A small CTC audio transcriber, trained from scratch: trained on telephone keypad tones over noise or synthetic speech, 33.8 epochs.
Rows from block 7, named by matrix and row number. Rows with one number belong to one neuron. Each number is 50 + 15 x the weight over its row's rms, rounded and kept within 0 to 99. All counts start at 0. After the name is the row's rms in percent of the matrix's.
# fc1: MLP up (model.blocks.7.mlp.fc1.weight, 2304x384), inputs 231-307
# fc2: MLP down (model.blocks.7.mlp.fc2.weight, 384x2304, transposed), outputs 231-307
fc1.750 097:55 41 55 37 27 39 46 62 50 27 51 39 57 56 42 16 59 30 49 50 35 62 54 55 38 34 75 28 56 69 69 44 69 36 68 64 66 47 52 44 10 38 53 40 61 75 25 35 53 31 67 59 58 71 44 57 62 31 45 48 51 61 64 54 30 54 70 30 69 49 59 29 54 34 20 36 45
fc2.750 106:68 22 55 62 39 35 32 41 70 39 29 54 43 62 46 63 33 51 40 46 16 52 35 65 67 09 54 40 52 37 37 76 38 65 60 64 42 35 59 42 47 20 44 40 35 49 53 75 49 28 56 74 51 49 34 67 74 64 58 34 50 35 67 37 59 39 68 43 83 44 44 66 46 66 47 41 24
fc1.751 097:48 53 59 50 85 57 36 43 49 62 61 50 58 40 52 78 30 60 31 52 57 54 61 50 56 58 59 83 42 57 62 50 17 35 27 49 36 57 56 49 51 48 30 49 50 69 67 59 35 35 40 39 57 37 38 38 48 31 50 62 39 63 42 66 84 58 64 47 68 55 41 53 71 51 35 71 55
fc2.751 096:44 38 76 48 52 43 32 49 42 51 33 35 63 50 51 45 75 55 33 72 55 53 78 70 52 39 17 44 56 52 41 48 36 64 29 34 65 93 56 55 57 67 56 62 62 41 38 62 42 25 50 62 18 36 47 70 58 82 36 21 39 47 47 74 63 75 51 16 64 50 59 22 38 94 53 47 38
fc1.752 097:72 54 59 83 21 63 51 44 68 49 41 75 35 64 64 23 55 66 34 36 50 39 59 61 68 34 46 73 41 72 58 41 74 33 50 57 60 63 48 61 45 32 53 47 53 29 47 34 46 39 43 52 52 27 81 50 63 44 71 48 84 51 49 53 43 36 46 56 30 93 34 48 51 49 41 68 60
fc2.752 106:45 54 55 35 63 51 57 69 60 50 25 61 38 36 36 84 50 53 10 54 58 38 32 34 39 54 41 38 58 54 47 47 49 48 64 78 12 61 34 67 75 38 49 55 38 66 51 55 37 51 42 48 73 54 60 62 49 52 53 27 41 55 67 40 77 54 51 38 56 43 56 62 58 50 34 60 50
fc1.753 090:40 64 39 33 44 07 62 74 62 51 55 62 73 69 40 46 54 56 49 66 31 53 60 44 54 53 55 61 31 65 59 36 41 57 63 67 32 50 70 27 53 35 42 56 33 46 33 65 54 56 51 20 55 40 69 75 76 62 42 34 30 43 29 38 31 37 38 41 45 36 41 25 51 29 44 59 39
fc2.753 106:61 41 57 43 36 80 22 67 70 39 63 44 41 38 45 37 45 41 52 46 52 44 46 70 38 71 77 76 65 62 33 25 75 46 32 72 48 69 42 49 28 58 45 44 50 50 24 51 60 57 42 72 38 43 49 71 50 63 61 51 65 30 63 72 43 34 57 42 92 59 54 45 39 29 82 74 43
fc1.754 098:54 56 37 56 51 54 14 28 37 64 76 39 50 40 28 46 37 42 60 47 42 63 57 55 58 71 45 50 72 21 37 57 35 43 23 68 49 46 67 56 24 49 59 69 37 59 53 50 30 18 54 54 28 30 51 53 74 82 54 45 58 47 75 29 41 59 43 45 47 35 38 47 55 52 64 25 42
fc2.754 107:52 67 44 50 84 36 38 44 51 47 37 55 39 93 45 44 44 70 64 48 70 62 46 67 69 56 46 54 41 38 41 46 53 65 69 50 48 53 52 46 24 24 52 51 45 38 61 63 32 60 47 30 62 38 52 54 35 35 30 68 79 73 46 70 49 51 44 71 26 76 45 50 41 65 74 27 67
fc1.755 100:40 56 29 47 58 46 36 57 37 48 54 40 26 57 44 35 24 29 65 56 46 42 64 34 59 96 28 65 68 51 55 43 34 42 47 63 30 63 45 69 64 43 55 71 38 55 35 34 49 44 74 53 53 43 39 35 42 82 25 50 63 35 69 16 55 62 69 58 52 44 56 48 53 80 69 50 53
fc2.755 100:52 50 55 44 36 62 69 38 44 58 64 37 65 58 57 31 57 74 28 62 47 65 79 53 50 48 51 32 61 57 58 72 77 55 61 58 16 43 49 34 34 64 53 48 48 35 47 79 48 49 27 32 64 46 66 43 32 37 57 60 50 09 21 64 79 78 44 63 28 62 45 57 32 51 27 68 24
fc1.756 114:45 37 61 13 31 62 68 70 24 58 48 28 62 73 80 67 67 27 62 50 54 40 47 45 44 68 45 23 67 41 47 39 62 64 39 50 60 52 48 65 47 46 62 51 42 86 42 43 39 33 50 33 29 47 43 60 33 56 50 37 56 55 41 68 55 33 49 34 47 44 56 19 39 35 41 50 46
fc2.756 117:60 49 50 64 46 80 56 47 85 34 48 66 42 30 66 17 79 39 42 31 64 57 48 74 34 40 41 37 44 66 66 38 43 31 48 96 17 61 50 35 39 53 55 50 40 46 53 33 43 67 50 55 47 55 79 44 53 31 61 35 57 26 75 75 53 31 38 57 54 85 37 25 57 37 42 45 58
fc1.757 095:39 39 56 58 47 41 45 43 54 57 66 48 52 63 40 69 60 21 66 25 41 59 47 36 48 47 15 51 60 96 38 66 65 55 38 58 59 37 44 76 59 52 43 56 59 65 58 22 40 62 56 42 38 14 36 69 37 31 31 51 38 51 76 41 38 44 27 59 57 52 66 54 44 74 44 40 33
fc2.757 093:68 48 45 71 72 43 68 60 74 47 33 77 46 54 64 40 38 67 47 25 30 62 35 53 47 55 56 72 47 55 64 29 62 31 59 58 23 48 44 66 37 35 39 76 52 55 57 31 40 63 38 32 39 55 62 42 35 71 52 20 49 29 54 55 54 56 62 46 59 39 47 57 64 64 39 45 61
fc1.758 104:58 35 72 29 57 48 54 35 37 39 38 45 39 52 58 60 51 62 46 72 66 53 64 31 82 33 53 81 23 63 77 40 56 79 42 39 40 62 58 50 57 55 59 44 34 53 40 59 60 57 38 33 57 74 42 62 66 34 80 57 37 35 55 37 40 42 41 77 62 55 42 25 53 20 63 27 89
fc2.758 100:25 66 63 20 44 62 69 50 26 45 62 44 54 41 54 38 71 46 35 71 34 60 42 34 55 71 72 47 61 52 52 35 53 28 11 61 40 46 33 35 61 32 66 46 69 55 81 42 63 35 45 46 62 42 61 46 51 30 34 29 31 31 51 69 69 54 48 55 52 25 36 65 45 67 29 94 53
fc1.759 084:51 65 25 71 55 41 50 63 63 45 56 59 50 53 59 52 51 58 35 48 54 54 51 63 62 60 24 75 54 44 51 44 42 43 51 46 24 38 29 65 52 24 56 67 51 28 50 28 63 48 46 52 44 44 45 57 65 71 54 39 63 73 18 55 22 45 48 75 63 45 31 14 63 14 58 55 58
fc2.759 088:18 56 67 36 32 53 55 83 44 69 51 67 40 37 52 61 53 42 51 41 56 56 40 29 46 58 54 63 46 38 57 57 41 47 46 38 51 57 50 42 48 83 67 63 38 51 48 48 62 72 48 74 50 41 43 42 81 43 61 71 50 49 40 50 44 54 59 58 66 84 81 60 62 56 40 73 43
fc1.760 109:60 56 81 65 70 53 14 67 28 37 51 46 22 47 54 66 34 57 38 64 43 58 69 34 25 46 60 82 47 38 64 27 51 43 54 50 49 77 45 41 30 51 42 50 49 30 51 70 57 56 74 51 53 47 78 57 83 69 32 64 67 66 45 34 72 40 59 16 48 53 48 36 39 44 56 42 51
fc2.760 120:30 64 54 31 56 29 36 75 67 48 59 67 42 51 45 22 37 45 76 38 66 46 66 70 38 71 37 73 67 51 58 56 55 53 29 51 55 74 49 46 70 46 71 68 46 47 68 45 51 45 48 49 44 54 46 44 50 88 50 41 32 44 46 45 45 46 60 40 48 21 50 34 45 38 39 65 59
fc1.761 099:82 47 50 23 61 56 41 99 47 58 45 81 49 42 51 51 46 56 69 56 72 73 53 27 45 54 58 57 74 53 43 30 14 74 79 60 34 24 15 50 32 68 47 49 21 43 32 37 49 27 51 58 56 60 47 60 78 36 92 40 65 58 46 34 71 34 60 22 77 51 60 32 67 45 72 58 40
fc2.761 095:57 49 55 53 72 64 70 17 44 59 36 61 76 36 49 30 45 41 32 39 24 46 48 70 29 40 50 53 36 68 28 71 50 50 71 47 42 13 48 65 48 48 53 67 35 52 51 26 45 53 63 26 45 55 61 42 54 48 73 49 46 29 51 62 67 58 56 41 23 44 40 60 34 41 37 52 23
fc1.762 108:67 55 36 35 65 55 55 62 62 43 80 75 51 47 34 59 57 66 47 45 31 59 45 34 03 35 54 32 45 66 63 26 44 59 43 56 24 48 28 54 45 56 35 42 67 55 55 44 29 60 43 53 45 58 42 55 39 29 55 30 72 67 41 36 67 47 49 38 59 41 37 60 72 59 49 68 50
fc2.762 109:61 52 70 72 45 51 64 62 23 50 25 45 71 56 56 60 39 79 62 44 41 55 38 71 59 39 48 48 63 39 41 47 53 51 85 73 45 45 60 25 37 36 70 70 67 46 43 38 79 51 28 25 75 40 37 32 23 81 59 25 42 43 34 75 29 34 33 45 40 30 49 66 42 30 31 71 46
fc1.763 097:58 46 48 39 32 28 31 49 46 73 42 66 63 50 40 91 35 53 67 59 63 58 36 42 41 71 30 61 46 57 61 50 29 25 29 58 45 51 54 41 40 36 79 76 72 49 52 55 16 43 77 20 52 65 60 34 40 25 25 60 41 43 56 33 66 74 42 27 61 79 63 40 38 28 56 23 52
fc2.763 098:79 51 49 41 40 57 58 47 75 54 46 64 75 64 76 27 31 46 63 40 57 37 62 69 64 30 51 52 52 51 56 35 68 46 66 38 38 48 75 32 27 33 54 68 70 43 29 21 40 42 67 49 65 51 44 42 37 70 64 15 47 41 27 66 62 72 48 17 54 29 19 51 56 37 48 64 52
fc1.764 092:60 29 44 52 33 71 37 49 24 26 67 41 63 74 58 74 62 32 44 56 69 29 43 38 69 48 34 33 48 58 76 37 09 53 33 70 54 49 61 46 54 60 38 27 19 62 43 57 62 46 46 41 38 67 28 57 36 45 52 46 49 68 65 62 62 33 72 53 58 62 58 40 69 32 49 46 55
fc2.764 086:65 63 26 53 72 32 43 91 45 53 36 48 50 71 57 36 52 38 65 52 48 31 43 56 61 31 54 63 53 64 79 63 77 60 18 45 36 44 77 51 48 39 57 61 60 59 35 39 51 38 40 50 37 15 40 40 60 15 44 35 55 29 46 65 39 37 64 75 84 60 46 86 56 35 52 41 30
fc1.765 100:51 77 57 56 53 50 23 45 64 44 35 47 35 46 51 40 73 52 48 35 62 61 40 42 75 73 56 35 39 50 41 55 40 37 48 40 56 57 35 54 55 30 73 49 60 53 43 28 52 40 20 66 48 30 26 39 57 39 56 31 54 48 46 59 62 61 32 43 46 70 25 56 52 51 65 35 47
fc2.765 102:47 44 69 42 72 52 60 56 36 70 60 63 43 34 41 68 55 46 41 41 70 35 60 67 71 52 47 39 44 40 40 62 68 36 50 61 37 53 48 60 46 45 36 61 50 60 72 68 44 45 54 47 54 54 52 51 39 35 47 42 29 58 26 65 45 44 39 48 44 50 65 74 69 46 77 51 29
fc1.766 110:47 00 44 34 51 84 63 62 41 23 49 59 46 42 41 41 47 63 27 55 47 39 55 38 53 61 31 43 53 55 51 53 52 44 75 41 55 43 30 46 93 47 31 60 54 64 81 37 58 61 56 42 39 49 63 51 45 30 31 79 67 65 51 37 49 31 53 54 67 24 57 93 51 39 51 47 52
fc2.766 108:59 62 59 48 69 42 88 56 38 50 25 61 73 36 49 54 49 70 51 68 54 65 75 69 49 45 40 59 49 59 51 29 66 44 28 54 22 54 70 57 31 55 40 62 75 69 57 63 61 65 54 44 69 69 67 27 20 47 55 39 43 57 59 50 75 51 45 32 30 44 45 53 43 51 83 51 42
fc1.767 095:60 64 45 43 64 64 37 42 44 52 61 72 43 55 54 62 25 76 34 53 39 66 44 49 47 70 37 40 38 51 56 58 27 51 56 50 39 69 55 44 39 49 56 39 55 96 61 46 36 47 47 25 41 54 29 42 39 32 54 70 61 44 41 58 99 62 61 71 42 63 36 68 39 56 34 69 46
fc2.767 092:47 44 54 31 70 25 50 71 47 34 55 55 30 73 60 30 33 32 45 55 70 42 50 52 67 37 21 57 61 49 31 24 31 60 53 44 64 86 47 59 37 67 49 57 44 49 35 59 26 16 54 44 41 34 33 65 64 55 23 24 41 51 45 54 56 70 53 46 76 38 57 35 42 73 49 59 31
fc1.768 084:46 50 47 48 52 29 36 48 75 75 80 61 65 68 32 29 59 45 49 37 75 61 52 26 46 58 49 53 41 59 35 53 61 39 35 53 47 65 47 50 61 36 64 50 56 64 38 43 32 56 25 32 34 29 47 63 42 45 30 58 21 40 88 41 63 45 61 59 72 59 57 31 29 32 37 20 39
fc2.768 089:71 55 55 49 71 55 65 29 35 61 57 61 62 74 48 39 51 48 49 44 48 64 40 71 45 46 48 39 45 43 72 38 67 49 71 66 21 31 66 55 23 41 62 63 58 52 42 42 51 65 34 24 59 38 63 49 23 66 73 49 39 20 50 66 60 54 54 64 61 52 29 52 48 53 29 53 24
fc1.769 113:67 53 48 47 53 45 73 50 32 59 34 56 55 62 50 62 41 34 65 40 75 38 35 34 75 30 16 54 30 58 30 65 61 46 51 42 42 12 23 67 58 47 71 43 44 46 36 71 31 66 76 53 42 39 60 47 63 57 37 81 58 39 50 48 44 92 28 36 63 49 68 53 64 42 57 40 25
fc2.769 116:57 48 55 63 60 39 56 74 55 62 82 81 52 74 65 18 30 64 73 35 51 64 47 29 40 27 69 44 39 49 60 38 49 41 54 38 35 31 57 65 51 37 66 60 58 49 29 53 52 68 74 56 55 44 56 36 52 18 49 32 56 55 32 42 55 65 24 44 47 70 30 54 45 66 65 55 43
fc1.770 101:52 45 52 60 16 33 46 44 76 38 49 50 22 63 31 45 43 50 46 47 77 49 52 39 24 30 40 59 66 40 56 21 72 74 50 20 32 52 40 45 60 49 29 59 40 58 25 32 42 31 75 49 39 69 70 43 65 48 59 38 34 31 32 54 57 42 51 58 19 58 49 58 64 43 58 09 51
fc2.770 097:31 90 36 42 40 69 40 39 61 74 36 66 65 80 38 84 65 68 50 17 60 49 30 33 44 42 51 32 58 51 49 47 60 61 57 61 54 44 63 52 56 11 48 64 56 64 65 45 46 45 43 48 54 26 66 44 39 48 45 53 49 39 38 17 62 52 70 52 24 62 73 50 58 43 29 79 40
fc1.771 118:49 39 38 71 53 45 55 58 89 31 28 34 83 37 51 58 46 39 49 50 39 41 55 73 34 57 60 61 63 56 74 47 31 34 50 49 36 57 27 55 87 77 68 60 50 29 42 48 58 49 40 48 41 49 62 27 42 63 64 45 38 46 44 22 61 26 53 57 70 44 43 54 53 74 47 67 33
fc2.771 117:56 41 63 46 43 88 43 25 71 41 47 79 56 38 51 42 58 59 45 87 44 30 56 31 71 65 05 25 55 70 50 60 55 67 63 64 26 42 44 40 27 54 23 56 66 54 50 18 54 28 31 47 62 35 47 33 48 40 57 24 19 38 67 54 83 42 27 58 58 41 49 27 42 32 10 49 74
fc1.772 093:52 41 58 49 50 65 66 34 30 61 65 81 35 66 44 39 69 28 50 41 91 62 54 60 59 48 52 51 74 62 38 36 28 47 42 46 38 36 71 40 53 55 44 55 28 49 20 33 66 74 65 39 36 41 55 53 46 17 49 52 65 56 32 56 59 82 44 12 84 39 74 45 35 28 52 64 41
fc2.772 109:56 35 27 47 61 21 66 61 52 09 34 72 72 43 64 49 48 65 59 62 42 62 51 59 34 57 68 57 58 56 49 45 41 64 70 51 29 55 51 37 62 50 52 50 71 57 38 48 38 53 54 50 60 60 56 61 40 56 40 45 48 65 78 68 66 34 72 57 59 52 87 44 60 38 55 49 78
fc1.773 094:42 37 41 44 31 30 57 53 55 52 45 50 74 62 40 32 74 26 56 36 54 55 59 20 38 46 68 66 45 37 41 37 69 80 29 60 34 49 51 28 58 73 27 45 39 40 49 62 46 46 30 26 45 59 71 32 50 26 59 41 32 69 56 69 43 56 55 19 56 37 42 48 48 32 59 41 64
fc2.773 086:80 57 50 55 50 68 61 33 51 59 36 44 65 63 48 46 41 53 41 33 39 38 29 35 45 23 56 38 48 51 64 34 61 41 57 64 26 31 61 36 44 46 64 41 70 50 46 44 44 78 26 32 54 47 50 37 38 40 60 34 57 32 54 61 63 68 41 53 52 53 34 28 44 47 43 50 45
fc1.774 113:45 41 47 47 81 39 65 59 59 57 50 62 44 38 61 51 37 46 57 57 71 64 49 22 34 48 51 40 41 69 46 61 70 60 65 69 14 53 62 67 70 54 78 42 40 46 62 64 44 49 44 36 56 46 74 43 82 98 55 63 43 66 51 49 53 61 71 51 42 60 42 67 68 69 99 36 66
fc2.774 108:60 38 26 55 68 22 75 46 25 54 74 51 55 57 39 43 57 62 58 56 50 69 65 44 60 73 56 52 33 28 82 54 32 57 64 86 40 60 21 12 72 59 57 67 34 59 59 45 50 68 30 55 41 74 41 47 27 22 76 67 25 49 45 95 43 72 44 33 35 70 54 22 46 41 33 63 41
fc1.775 093:45 74 71 54 66 49 48 44 37 35 74 51 63 55 61 11 58 55 66 51 57 48 51 25 41 25 35 84 42 56 32 56 23 50 50 71 42 45 62 56 36 57 74 41 64 52 55 61 29 29 58 69 25 51 54 74 66 62 62 59 60 47 50 26 71 54 50 21 85 36 35 49 37 23 98 34 51
fc2.775 087:39 71 23 61 55 74 52 32 39 41 49 44 87 54 37 35 57 36 62 67 39 26 55 49 61 53 36 35 33 41 54 24 41 39 58 72 00 43 61 51 25 55 62 66 42 46 52 56 61 36 49 51 43 50 49 52 52 55 59 08 45 30 50 63 49 63 68 37 74 31 51 46 42 52 33 47 40
fc1.776 098:58 57 51 60 59 61 56 25 49 55 61 49 50 55 55 88 61 54 36 51 50 52 75 74 45 56 38 66 43 35 19 54 52 68 62 57 22 57 62 48 63 37 56 26 52 63 31 41 51 56 42 52 66 42 48 68 75 62 57 70 54 34 39 42 43 50 49 52 13 43 47 31 45 20 77 23 60
fc2.776 092:53 54 42 38 40 56 58 56 63 42 49 65 25 52 25 23 26 39 37 71 23 61 54 71 56 44 39 56 44 55 45 61 56 39 36 49 69 38 65 64 65 67 50 53 55 43 59 46 38 35 47 50 50 56 56 60 43 71 58 58 66 38 37 58 66 52 21 25 26 54 29 30 37 36 25 50 54
fc1.777 120:58 59 42 55 43 19 43 56 48 40 56 68 66 38 71 44 56 75 78 33 58 59 50 38 59 64 44 69 61 32 54 42 78 42 25 43 35 51 49 26 53 19 63 43 43 40 58 62 33 32 39 59 41 57 47 45 55 59 62 40 51 49 41 37 38 73 82 52 59 60 31 48 63 51 71 31 54
fc2.777 124:88 69 33 54 66 57 64 44 30 68 62 67 39 56 45 27 39 59 71 42 42 68 40 63 40 44 83 29 33 49 56 42 66 46 46 53 67 46 16 29 31 37 37 45 28 55 47 62 38 90 57 27 34 44 65 57 24 44 61 24 23 26 42 49 53 54 37 66 66 67 60 43 49 36 37 58 26
fc1.778 096:30 31 27 55 19 61 55 67 36 72 44 41 50 51 37 51 27 59 70 38 75 55 47 58 90 99 70 45 63 70 74 74 61 42 61 52 65 39 51 48 55 67 54 48 57 41 74 60 59 46 88 36 45 79 57 57 54 72 29 48 76 42 43 48 53 52 51 50 60 43 51 29 55 66 56 61 74
fc2.778 097:46 64 45 41 37 71 64 39 29 43 41 52 42 68 64 34 42 46 30 51 34 37 78 29 36 48 62 52 52 50 99 67 49 69 33 77 64 49 58 51 63 47 57 46 52 53 63 72 22 65 62 60 44 28 62 49 36 43 65 56 43 53 47 65 50 59 26 69 26 56 36 91 33 48 47 33 40
fc1.779 106:61 79 52 73 47 46 61 59 28 58 51 59 67 76 50 21 41 42 41 62 44 74 51 45 38 31 57 71 51 23 69 64 47 39 40 47 20 58 52 38 39 28 61 30 51 47 60 37 39 44 83 57 57 48 59 44 39 59 28 57 43 62 54 47 51 43 50 79 48 36 47 29 66 56 59 46 71
fc2.779 108:49 34 51 41 61 51 51 41 58 76 46 66 54 58 29 66 08 19 72 56 52 57 51 32 50 39 55 42 34 61 45 41 52 42 49 32 31 56 36 52 51 68 57 43 33 45 23 30 58 79 59 36 58 22 46 47 49 13 44 72 61 47 54 48 63 72 68 32 43 40 69 67 60 36 24 34 30
fc1.780 101:63 63 53 36 50 59 31 36 55 46 69 65 53 77 27 59 26 64 77 45 55 33 56 68 26 47 23 55 42 53 82 43 15 52 66 55 18 66 62 54 37 67 46 46 32 66 40 58 56 39 42 40 47 64 55 67 57 50 47 39 36 67 45 49 64 69 52 63 48 53 46 38 52 32 24 50 54
fc2.780 103:42 38 57 41 50 32 56 52 56 42 56 51 37 41 58 12 43 60 56 67 58 43 58 77 57 26 44 58 54 66 75 50 29 81 34 67 70 61 69 79 70 65 34 48 57 53 51 45 50 22 35 59 36 56 56 70 49 60 30 43 34 51 68 68 32 44 58 55 61 38 43 29 38 84 53 36 65
fc1.781 114:67 73 45 77 67 46 42 42 43 45 56 51 77 29 62 45 42 57 42 35 44 24 47 58 64 57 35 67 56 38 51 47 43 44 47 31 39 72 59 67 44 51 62 62 44 59 79 25 70 34 28 61 37 63 40 42 45 70 61 56 64 59 87 38 24 40 38 70 46 44 43 39 34 48 50 33 64
fc2.781 120:29 30 57 42 74 66 49 50 15 60 06 49 57 29 33 66 54 35 37 62 51 40 50 44 32 42 49 49 54 59 45 64 64 56 39 55 29 48 40 69 40 77 64 46 35 36 68 23 54 54 61 39 73 42 40 31 56 57 59 36 37 44 72 36 60 64 29 39 53 39 52 48 33 47 31 35 40
fc1.782 093:55 42 55 34 61 33 61 56 67 51 61 52 67 61 28 44 41 57 64 41 39 68 46 33 42 37 64 67 45 55 22 71 53 46 31 83 42 41 45 33 71 53 66 29 36 54 62 49 56 54 40 51 38 58 52 29 79 58 37 34 57 28 65 67 74 48 74 29 37 28 63 44 34 34 33 31 44
fc2.782 085:61 58 60 63 78 84 62 23 42 58 55 64 74 54 35 46 44 55 60 46 55 60 35 59 46 21 56 40 47 54 56 32 53 41 71 69 50 42 46 46 32 43 68 60 33 55 50 17 62 59 43 45 54 56 51 51 38 47 80 50 35 24 57 76 85 53 47 46 51 66 28 28 45 61 25 48 51
fc1.783 110:70 60 57 39 78 62 67 40 52 40 72 54 46 57 29 49 48 72 41 45 49 25 57 56 59 29 49 60 82 65 29 17 37 73 54 39 68 74 49 56 32 80 19 94 42 06 51 44 41 74 63 58 48 43 73 57 40 48 57 47 59 37 37 40 52 42 47 32 65 33 52 23 46 47 63 73 00
fc2.783 092:37 57 32 42 40 67 58 51 45 57 39 48 56 53 54 64 50 32 60 53 50 31 49 52 49 36 56 56 52 56 52 55 68 15 47 66 03 31 64 68 36 54 64 49 60 65 49 40 63 60 76 31 29 37 41 42 38 65 64 42 59 27 55 52 61 60 58 56 64 50 38 67 25 40 46 77 53
fc1.784 096:51 59 38 67 53 32 35 61 49 56 51 26 67 54 57 62 82 31 35 54 49 76 63 62 60 54 44 64 41 41 53 56 70 52 65 47 24 42 57 51 39 37 32 31 61 28 69 49 43 38 44 56 72 42 36 33 55 73 49 51 58 36 56 61 45 52 53 34 59 34 53 48 69 46 80 61 46
fc2.784 097:42 56 51 42 66 42 37 44 56 30 46 39 33 61 46 63 55 45 54 47 45 45 39 60 63 44 40 49 51 38 43 51 37 60 54 39 78 71 45 54 57 62 49 58 52 47 32 36 51 15 63 44 39 74 60 50 52 66 20 41 37 44 45 29 29 55 53 11 65 19 64 55 50 12 38 31 53
fc1.785 097:80 29 77 76 23 52 39 58 62 53 48 22 50 42 27 54 17 48 30 47 42 54 27 52 67 31 79 51 55 52 44 46 70 49 19 71 40 70 35 54 43 56 66 59 40 45 63 46 13 53 25 54 26 69 66 43 61 91 26 70 54 66 56 84 75 48 48 49 50 45 36 44 75 65 58 48 59
fc2.785 094:51 45 38 58 70 90 72 43 33 56 34 71 51 43 50 49 50 48 25 50 38 52 45 62 30 37 60 49 25 65 56 36 61 46 48 66 26 30 45 47 34 57 64 50 27 52 62 27 47 66 31 19 47 62 52 43 40 18 68 42 46 24 50 59 52 49 64 64 53 39 37 48 41 21 20 30 29
fc1.786 098:46 38 64 20 22 32 51 60 55 46 79 46 60 72 37 71 59 41 54 52 57 64 60 41 00 52 47 58 28 61 18 50 76 79 43 63 38 69 56 68 32 57 74 49 46 47 71 23 43 59 40 29 63 47 49 43 36 27 59 29 37 60 51 31 49 39 62 69 51 27 47 33 68 52 28 28 41
fc2.786 095:65 52 56 75 72 82 72 42 61 25 49 39 67 75 55 43 22 52 51 53 46 58 52 46 44 20 53 39 43 51 60 31 38 42 50 64 38 31 44 46 42 48 55 49 55 43 25 64 36 54 33 37 67 25 50 40 41 64 58 43 36 33 59 51 48 53 31 38 66 51 30 39 34 42 38 44 28
fc1.787 110:63 58 68 65 57 22 55 68 64 50 73 48 27 70 43 61 58 44 61 69 56 46 65 42 52 44 64 46 48 71 48 40 43 63 42 56 54 51 58 55 41 64 59 51 36 69 42 25 54 57 45 58 63 42 20 57 30 36 69 48 60 52 63 32 60 54 52 21 49 63 46 42 63 18 65 46 25
fc2.787 103:89 68 53 35 59 78 73 65 67 68 39 71 90 75 24 42 34 48 55 47 58 45 58 53 35 42 46 58 75 62 68 33 65 42 56 61 37 07 58 55 00 43 69 46 54 47 31 23 52 76 28 42 63 48 37 45 47 62 45 48 43 56 44 43 65 76 49 50 46 45 48 46 54 31 51 30 54
fc1.788 105:49 35 66 42 51 36 31 63 52 48 37 51 30 56 60 51 46 63 53 66 26 52 45 24 55 42 54 45 42 69 47 72 28 51 63 79 92 47 40 48 42 50 32 53 62 68 51 51 72 62 43 53 67 65 45 50 74 31 50 63 49 47 61 65 42 26 40 38 46 37 46 57 69 45 59 41 27
fc2.788 101:49 64 66 35 54 62 49 51 28 70 47 29 39 75 36 29 38 67 22 25 56 57 36 48 60 53 53 68 27 37 55 22 66 44 54 23 59 56 30 68 55 53 29 40 25 58 47 45 40 36 66 68 60 39 43 60 25 18 72 45 42 41 40 70 11 45 51 58 43 39 27 31 35 52 42 63 59
fc1.789 117:55 41 61 57 62 64 63 44 60 60 36 46 45 74 53 59 42 65 73 37 30 28 71 71 62 52 47 75 53 33 46 77 65 30 76 38 60 59 28 54 69 78 48 64 51 56 65 47 55 48 66 37 71 48 36 53 99 64 49 58 62 64 50 79 64 30 41 50 35 33 50 42 37 24 52 39 62
fc2.789 108:57 21 50 43 72 79 67 37 70 42 68 63 67 73 29 54 75 67 41 69 43 26 38 55 50 53 49 39 70 56 48 67 82 48 41 79 63 59 22 58 27 73 52 43 45 55 44 36 46 35 33 48 78 42 67 61 24 52 50 45 31 60 49 56 61 08 62 46 40 61 39 62 46 42 57 37 56
fc1.790 107:63 41 48 34 21 72 34 21 29 60 49 41 58 51 60 41 35 71 82 58 57 37 32 43 58 67 60 35 72 67 40 75 69 34 51 48 64 67 29 61 46 69 53 29 40 43 40 28 80 68 36 57 56 60 41 83 49 67 64 23 42 56 56 39 47 51 64 64 22 37 54 43 46 59 47 17 54
fc2.790 112:54 52 60 84 46 75 59 55 35 63 24 75 36 98 60 31 77 47 50 49 49 45 61 25 22 41 68 67 56 52 56 53 20 59 46 76 45 46 48 61 31 65 53 33 39 42 51 51 37 54 68 62 60 26 37 57 38 12 46 43 50 42 31 65 54 58 17 57 43 39 28 30 38 44 24 30 41
fc1.791 114:31 40 34 56 27 28 60 59 43 56 56 81 43 56 49 35 48 36 44 54 23 65 46 58 57 65 50 43 46 47 24 47 64 68 50 21 26 29 21 67 56 57 27 54 60 40 46 80 77 37 53 34 48 36 56 41 52 69 44 43 50 30 31 58 55 72 42 58 60 17 47 36 79 57 55 70 48
fc2.791 107:62 62 57 93 24 73 43 54 76 61 28 77 45 62 55 67 38 15 56 74 72 45 28 25 61 43 25 55 50 58 52 64 44 50 55 41 06 40 34 45 44 38 39 52 62 40 27 31 56 51 50 24 55 36 57 62 22 38 51 43 29 27 40 33 48 54 63 44 40 66 59 48 41 53 48 51 55
fc1.792 091:60 08 42 58 34 35 43 58 19 37 28 53 40 59 32 74 46 48 30 39 59 47 60 17 47 23 53 39 70 54 41 61 52 67 29 35 61 58 39 62 44 69 54 32 40 60 22 42 53 45 42 46 47 19 33 44 45 78 56 73 53 38 75 74 64 45 67 22 51 48 41 38 71 48 56 38 47
fc2.792 088:75 68 47 57 61 65 61 38 51 51 38 63 70 70 50 46 44 61 44 49 49 34 37 73 37 27 51 49 47 65 55 51 46 42 66 72 44 36 63 54 21 39 73 48 53 36 55 48 61 56 13 23 45 59 59 51 52 38 59 26 47 27 58 72 47 66 36 62 41 50 18 34 38 41 34 47 37
fc1.793 107:69 49 46 61 31 45 54 53 57 39 40 52 58 48 46 05 50 69 53 50 48 11 18 51 52 64 61 77 42 39 54 33 65 25 25 55 49 56 54 56 39 60 33 40 57 55 57 37 23 35 26 64 18 67 47 52 19 47 73 58 73 42 38 32 49 34 68 89 33 99 60 49 55 76 65 61 77
fc2.793 102:43 68 53 23 52 61 53 50 40 63 36 52 57 31 64 77 58 38 39 68 65 37 46 52 32 48 34 29 43 70 69 50 65 25 46 76 32 64 44 71 35 44 69 41 31 42 70 30 45 78 28 54 60 41 61 58 81 31 44 20 44 56 49 48 62 54 68 54 48 53 55 42 41 24 32 18 57